Rows from block 2 of the decoder of a small segmentation model, named by matrix and row number. Rows with one number belong to one channel. Each number is 128 + 24 x the weight over its row's rms, rounded and kept within 0 to 255. All counts start at 0.
Before each channel's rows are labels from the 100 images, of 14976, where the channel reaches its highest value: "responds to" is what is common among them; "peak at" is the part of the image that holds the peak. Only what is clearly more common there than usual is listed. The data: close-ups of made-up surfaces with and without defects. In brackets: how many of the 100.
# convs0: first 3x3 conv (decoder.mid.2.convs.0.weight, 64x64x3x3, each kernel summed), inputs 0-63
# convs1: second 3x3 conv (decoder.mid.2.convs.1.weight, 64x64x3x3, transposed, each kernel summed), outputs 0-63

responds to: smear (96); wire mesh (42); circuit traces (36)
peak at: bottom centre (25)
convs0.11 [143 101  84  93  86 144  69 115  98 131 128 143 130 112 115 178 141 153  87 117 100 142 177 154 152 177 119 127 129  94 161 121 135 109 150 124 136 156 143 152 119 127 140  95 117 123 135 144 132 126 120 118 128 118 128 112 131 125 130 126 130 126  96  58]
convs1.11 [126  98 138 118 139  86 150 156 118 124 112  89 128 123 129 153 162 148 109 154  81 117 130  60 129 111 137 125 120 166 131 151  89 147 144 120 176 115 118 105 148 143 139 139 157 163 150 137 160 168 145 152 172 126 137 113  94 141 135 152 127 117 141 163]

responds to: tiles (49); stain (34)
peak at: bottom left (41)
convs0.51 [136 116 119 156 113 135  91 113 138 126 128 134 110 148 127 154 144 160 129 109 110 139 157 145 139 115 173 126 136 136 127 135 134 144 105 134 124  76 107 126 137 123  32  78 119 131 136 113 136 128 139 111 128 148 191  81 133 132 116 116 125 127 176 155]
convs1.51 [108 168 142 135 140 156 128 153 125 175 115 110 162 116 132 123 117 127 118 133 119 120 150 132  70 155 137  85 153 106 154 145 144  97 124 130 118 162  79 186 137 129 120 169 136 134 153 175  90 124 116 108 122 131 130 186 124 130 138 136 107 124 120 156]

responds to: bright spot (58); wire mesh (47); tiles (33)
peak at: middle right (45)
convs0.63 [115 154 126 191 128 134  98 162 135 147 127 104 141  57 125 141 121 127 169 109 119 104 101 129  94 113 139 148 138  98 151 126  97 100 158 103 149  87 158 151 130 129 134  65 134 138 124  80 141 135 126 119 128 100 129 116 128 101 115 124 121 136  98 136]
convs1.63 [152 135 123 131 113 133 135 163 145 100 134 105 121 143 115 134 135 151 102 130  89  86 117 142  69 144 150 131 131 179 107 147 133 125 107 142 143 193 154 143 178 135 114 145 135 126 148 160 116 123 110 124 135 152  76 162 123 118 171 162 123 163 131 138]

responds to: tiles (65); no defect (40); defect: none (40)
peak at: top right (33); middle right (30)
convs0.29 [136 150  55 144 185 105 112 134 113 125 124 132 136 141 114 104 126 119 156 126 112  66  88 112 126 105 131  86 128 152 114 127 131  60 111 104 100 152  65 107 104 128 110 142 139 121 135 144  94 103 131 118 128 115 137 140 116 126 122 112 130 129 131 129]
convs1.29 [128 168 150 100 146 145 172 175 127 122 141 131 158 148 117 110 110 124  88 127 176 149 157 176 164 124 149 109 128  86 119 110 137 118 131 142 118 118  98 146 163 114  97 146  91 100 149 162 113 116 130 137 128 135 133  97 116 157 151 113 170 142 107  92]

responds to: bright spot (52); wire mesh (46); tiles (32)
peak at: middle right (29)
convs0.9 [148 129  78  92  91 111 117 108 102 124 128 138 136 112 124 162 128 140 121 117 119 144  94 129 134 118 150 170 113 145 104 135 185 122 162 139 106  56 197 139 128 128 155 112 152 144 120 132 125  79 145 112 128 131 149 157 130 104 140 157 128 125 128 139]
convs1.9 [131 141 151 171 125 122 125 156 110 113 125 116 125 107 134  92 121  63 116 142 111 144 143  87 131 113 110  57 119 125 123 152 120 114 135 108 111 191  59 112 139 147 141 137 106 137 147 107  79 122 153 116 133 138 121 125 118 124 119 142 150 141 124 163]

responds to: smear (71); tiles (71)
peak at: centre (27)
convs0.47 [164 113 167 145  85 104 108 113 124 152 128 122 145  93 149 146 139 146 155 148 140 143 112 163 131 125 147 143 137  97 156 119 129 132 108 159 127 149  90 176 156 141  70 191 126 138 117 136  91  91 112 124 127 140 105 165 117 105 108 104 127 119 157 126]
convs1.47 [126 126 141 119 172 104 132 116 125 117 154 136 146 158  93 145 146  83 143 110 102 145 140  69 104 106 122 106  83 110 124 113 108 166 102  98  94 148 110 100 145 160 159 113 149 156 117 129  96 142 166 126 158 115 113 142 105  73 116 134 141 132 130 155]

responds to: smear (100); wire mesh (43); tiles (33)
peak at: middle left (27)
convs0.25 [120  90 165 129 125  96 102 112 118 137 128 133 106  64 144 137 110 149 128 115  93 146 110 148 117 107 127 178 123 112 152 135 117 161 159 117 163 162 155 136 128 124  59 111 120 133 124 140  56 120 119 118 128 140 138 149 129 108 130 102 140 136 116 166]
convs1.25 [112 134 114 166 133 120 153 178 116 126 147 130 163 182 112 136 117 126 140 142 171 100 140 107 119 110 136  87 137 139 118 105 144  76 134 116  90 116 157 110 139 148 141 172  95 161 163 134 145 117 147 138 135 133 134  80 131 122  84 115 122  78 137 118]

responds to: dent (67); stone (33)
peak at: top right (37); top centre (29)
convs0.43 [128 118 121 131  59 102 106 108 108 132 129 106 125 144 145 110 118  93 178 110 123 140 111  99 161 146 129  87 117 142 135 121 131  70 151 147 111 148 139  48 126 127 123 179 149 115 103 148 148  91 122 129 128 139 144 118 125 135 114 122 134 129 158 114]
convs1.43 [171 132 106 144 147 141 101 154 153  94 119 184 125  99 132 130 103 136 133 105 133  91 132 112 110 121 121 118 108 105 131 137  97 200 154 140 108 134  83 123 110 137 159 144 128 142 168 109 157 155 138 131 139 142 134 124 119 115 140 165 148 134  62 145]

responds to: tiles (51); no defect (30); defect: none (30)
peak at: bottom right (44); top right (32)
convs0.48 [147 135 102 126 118  92  58 115 110 139 129 126 132 177 100 101 140 139 122 125  96 128 119 125 124 140 131 155 134 132 109 128 152 121 137 109  93 130  91 108 123 128  58 178 124 121 134 174  49 110 129 130 128 110 106 124 123 139 141 113 125 125 119 107]
convs1.48 [114 102 125 120 121 155 147 150 141 132 110 146 167  83 154 157 138  92 144 130 130 126 121 119 189 119 151 139 113 136  88 139 120 111  96 166 138  81  56 137 146 102 149  97 112 128 134  99 138 150 118 126 102 134 157 134 114 131 139 107  81  99 121 139]

responds to: stain (44); tiles (31); wire mesh (28)
peak at: top left (33); middle left (31)
convs0.39 [140  95  98 139 139 111 104 117  66 111 128 131 153 130 156 133 127 120 112 125 132 117 139 133 132 131 116 112 125 160 133 125 162 152 117 106 103 150 119 123 127 133 128 120 143 130 121 172  46  49 129 118 128 139 147 171 139 107 190 139 137 125 120 120]
convs1.39 [136  87 107 131 152 148 162 102 158 115 115 156 126  87 106 110  99 129 127 138 125 146 170 111 190  82 173 168 107 112 129 106 114  96  93 101 101  98 130 122 135 121 112 110 107 127 108 109 120 160 123 128 135  91 121  94 110 160 133 121  90 115 127 130]

responds to: circuit traces (69); specks (32); stain (31)
peak at: middle left (29)
convs0.15 [121 130 153 121  80 151 127 120 112 121 128 141 112 114 135  96 128 116  83 129 152 178 176 125  75 127 115 118 161 102 113 121 137 143 129 146 132 112 125 133 119 128  95 100 128 125 129  90 165 142 147 147 127 115  95 146 113 121 177 189 125 126  90  78]
convs1.15 [166 135 151 106 155 143 131 113 144 140 147 133 134 161 126 109 138 139 158 160 181 115 129 119 145 108 175 120 163 130 110  77 129 107 121 150 130  75 156 145 127 141 116 136 141 145 109 136 128 111 103 118 155  98 127  83 159 152 119  84 138  95 147  77]

responds to: dent (35); scratch (34); wire mesh (32)
peak at: middle left (28)
convs0.5 [159 146 132 133  93 125 163 149 117  71 128 134 134  97 130 166 136  85 115 117 134  94 148 105 164 138 112 105 136 145  79 124 126  90 138 143 108 108  90 140 120 112 106 106 128 127 138 124 122  91 130 100 128 135 130 101 127 198 155 114 133 126 147 181]
convs1.5 [171 134 186 117 130 151 127  96 122 166  72 137 136 155 156 141 129 131  92 120 111 140 133 122  90 111 146 106 134  73 191 113 129 153 142  88 116 132 161 114 130 138 149 118 138 151 124 150 106 159 135 141 124 119 118 119 146 138 125 156 159 158 114 158]

responds to: stain (52); tiles (45); wire mesh (41)
peak at: centre (25)
convs0.62 [103 107 133  93 111 123 153  80 125 133 127 161 145 144 123 110 133 143 155  99 142 112 156 128 150 129 174  95 134 133  92 119 169 134 131 138 124 126 153 188 124 127 105 126 135 144 143 151 111 195 119 127 128  95 111  50 132 115 125 113 126 127 146 144]
convs1.62 [118 163 134 161  93 165 135 130 145 126 149 143  98  99 160 128 145 136 133 155 123 149  84 150 103 116 145  95 175 146 146 148 150 151 136 149 132 107 136 154 143 152  88  89 149 145 124 110 149  67 146 153 147 120 139 130 144 132 168 129 135 122  98  82]

responds to: stain (38); circuit traces (35); specks (33)
peak at: middle left (31)
convs0.41 [148 118 153 111 150 140 136 118 152 132 126 139 129 111 141  90 124 115 137 121 138 168 192 136  51 120 102  84 124 115 103 133  91 142 145 112 121 146 144 130 123 138 110 121 123 134 126  71 152 141 123 139 128 114  95 133 119 154 140 154 118 128  91  59]
convs1.41 [109 121 126 134 147 130 105 138 143 138 155 115 135 123 133 107 116 133 177 127 193 118  92 115 133 167 146 122 167 128 100 126 139 121 111 151  78  91 136 121  91 108  81 111 134 157 132 183 129  93 117 115 126 110 138 119 168 138 127 117 112 103 126  72]

responds to: stain (77); tiles (54); wire mesh (32)
peak at: middle left (25)
convs0.61 [131 163 123 118  83 118 144  97 150 164 126 174 109 140 131 147 128 159 146 132 129 116 173 151 123 140 128  75 134 144 110 129 101 115  90 120 133 136 155 150 136 133 159 209 130 115 143 143 116 145 135 121 130 118 123 111 131 131  96 197 138 126  96 129]
convs1.61 [115 140 116 168 156 141 135 120 114 130 160 106 136 111 163 114 140 113 121 149 133 134  74 138 149 119 139  79 162 118 140 146 154 138 133 133  96  79 122 138 126 144  92  50 123 137 137 116 121 135 131 170 146 148 150 115 156 137 162 123 140 143  86  86]

responds to: bright spot (47); wire mesh (29)
peak at: middle left (26)
convs0.31 [119 144 110 197  71 134 113 124 129 130 123  92 113 134 103 136 119 153 145 116 116 138 124 117 159 142 123 134 117 200 117 119 178  82  98 104  92  94 130  88 109 128 102 112 121 132 130 153 153 141 129 107 120 166 114 115 117 125 136  84 125 128 125 118]
convs1.31 [183 172 114 113 148 130 109 119  96 123 163 133 138 126 159 130 140 113  76 138 119 111 122 158  87 119 141 113 144  73 123 168 135 115 121 168 144 159 141 153 134 169 110  79 113 125 143 127 127  98 117 146 138 128 154 154 144 148 127 173 112 121  98 143]

responds to: dent (50); tiles (28)
peak at: bottom right (52); middle right (37)
convs0.55 [134 121  74 121  68 153  97 121 145 132 128 168 129 160 105  82 129  94 147 121 127 119 164 143 102 115 149 108 137 102  78 112  76 117 148  86 138 173 150 135 128 122 152 136 130 125 123 127 101 123 117 107 128 105  87 101 133 114 127 138 126 124  90 132]
convs1.55 [130 101 160 159 128 152 109  99 123 117 143 109 121 145 130 148 134 143  86 147 132 113  95 123 144 133 138 111 155 175 123 165 115 119 131 137 109 136  52 132 147 131 134  90  97  80 129 124 109 154 130 100 120  91 146 115 157 151 139 150 159 111  71 139]

responds to: stone (49); no defect (38); defect: none (38); smear (32)
peak at: top left (50)
convs0.52 [176  95 105 117 116 136  74 101 127 122 128 107 117 197 139 104 125 131 120 127 136 105 139 133  90 136  99 136 118 114 119 131 149  85 126  99 120 185  85 121 109 138 138 132 111 126 136 159  82 141 134 129 128 105 112 100 128 160 138 130 129 128 101  68]
convs1.52 [116  71 115 121  77 121 104 113 146 113 138 136 127  81 147 150 134 142 180 138 130 134 120 110 224 120 124 126 154 155 102 133 122 164  91 140 124  88 136 126 101 125 115 102 130 120 122 114 136  92 120 123 106 137 113 126 133 130 148 129  85 123 138 122]

responds to: bright spot (43); wire mesh (41); scratch (30)
peak at: top centre (25)
convs0.3 [117 130 157 125  80 116 142 174 137  90 126 150 155 153 132 137 134 108 140 132  85 136 117 114 127 137 142 140 128 129 134 130 159 191 125 123 158 178 125 173 133 124 100 131 139 124 133 136 180  82 125 137 128 120 153 126 127 190 176 126 130 130 140 161]
convs1.3 [115 132 111 141 125 133 138 130 126 158 152  72 135 140 130 117 135 132 136 164 121 104 138 163 104 133  97 137 183 119 132 126 112  84 138 155 120  75 151 126 136 153 115 130 170 132 127 123  95 155 181 160 185 118 117  87 147  79 120 126 124 116 120 119]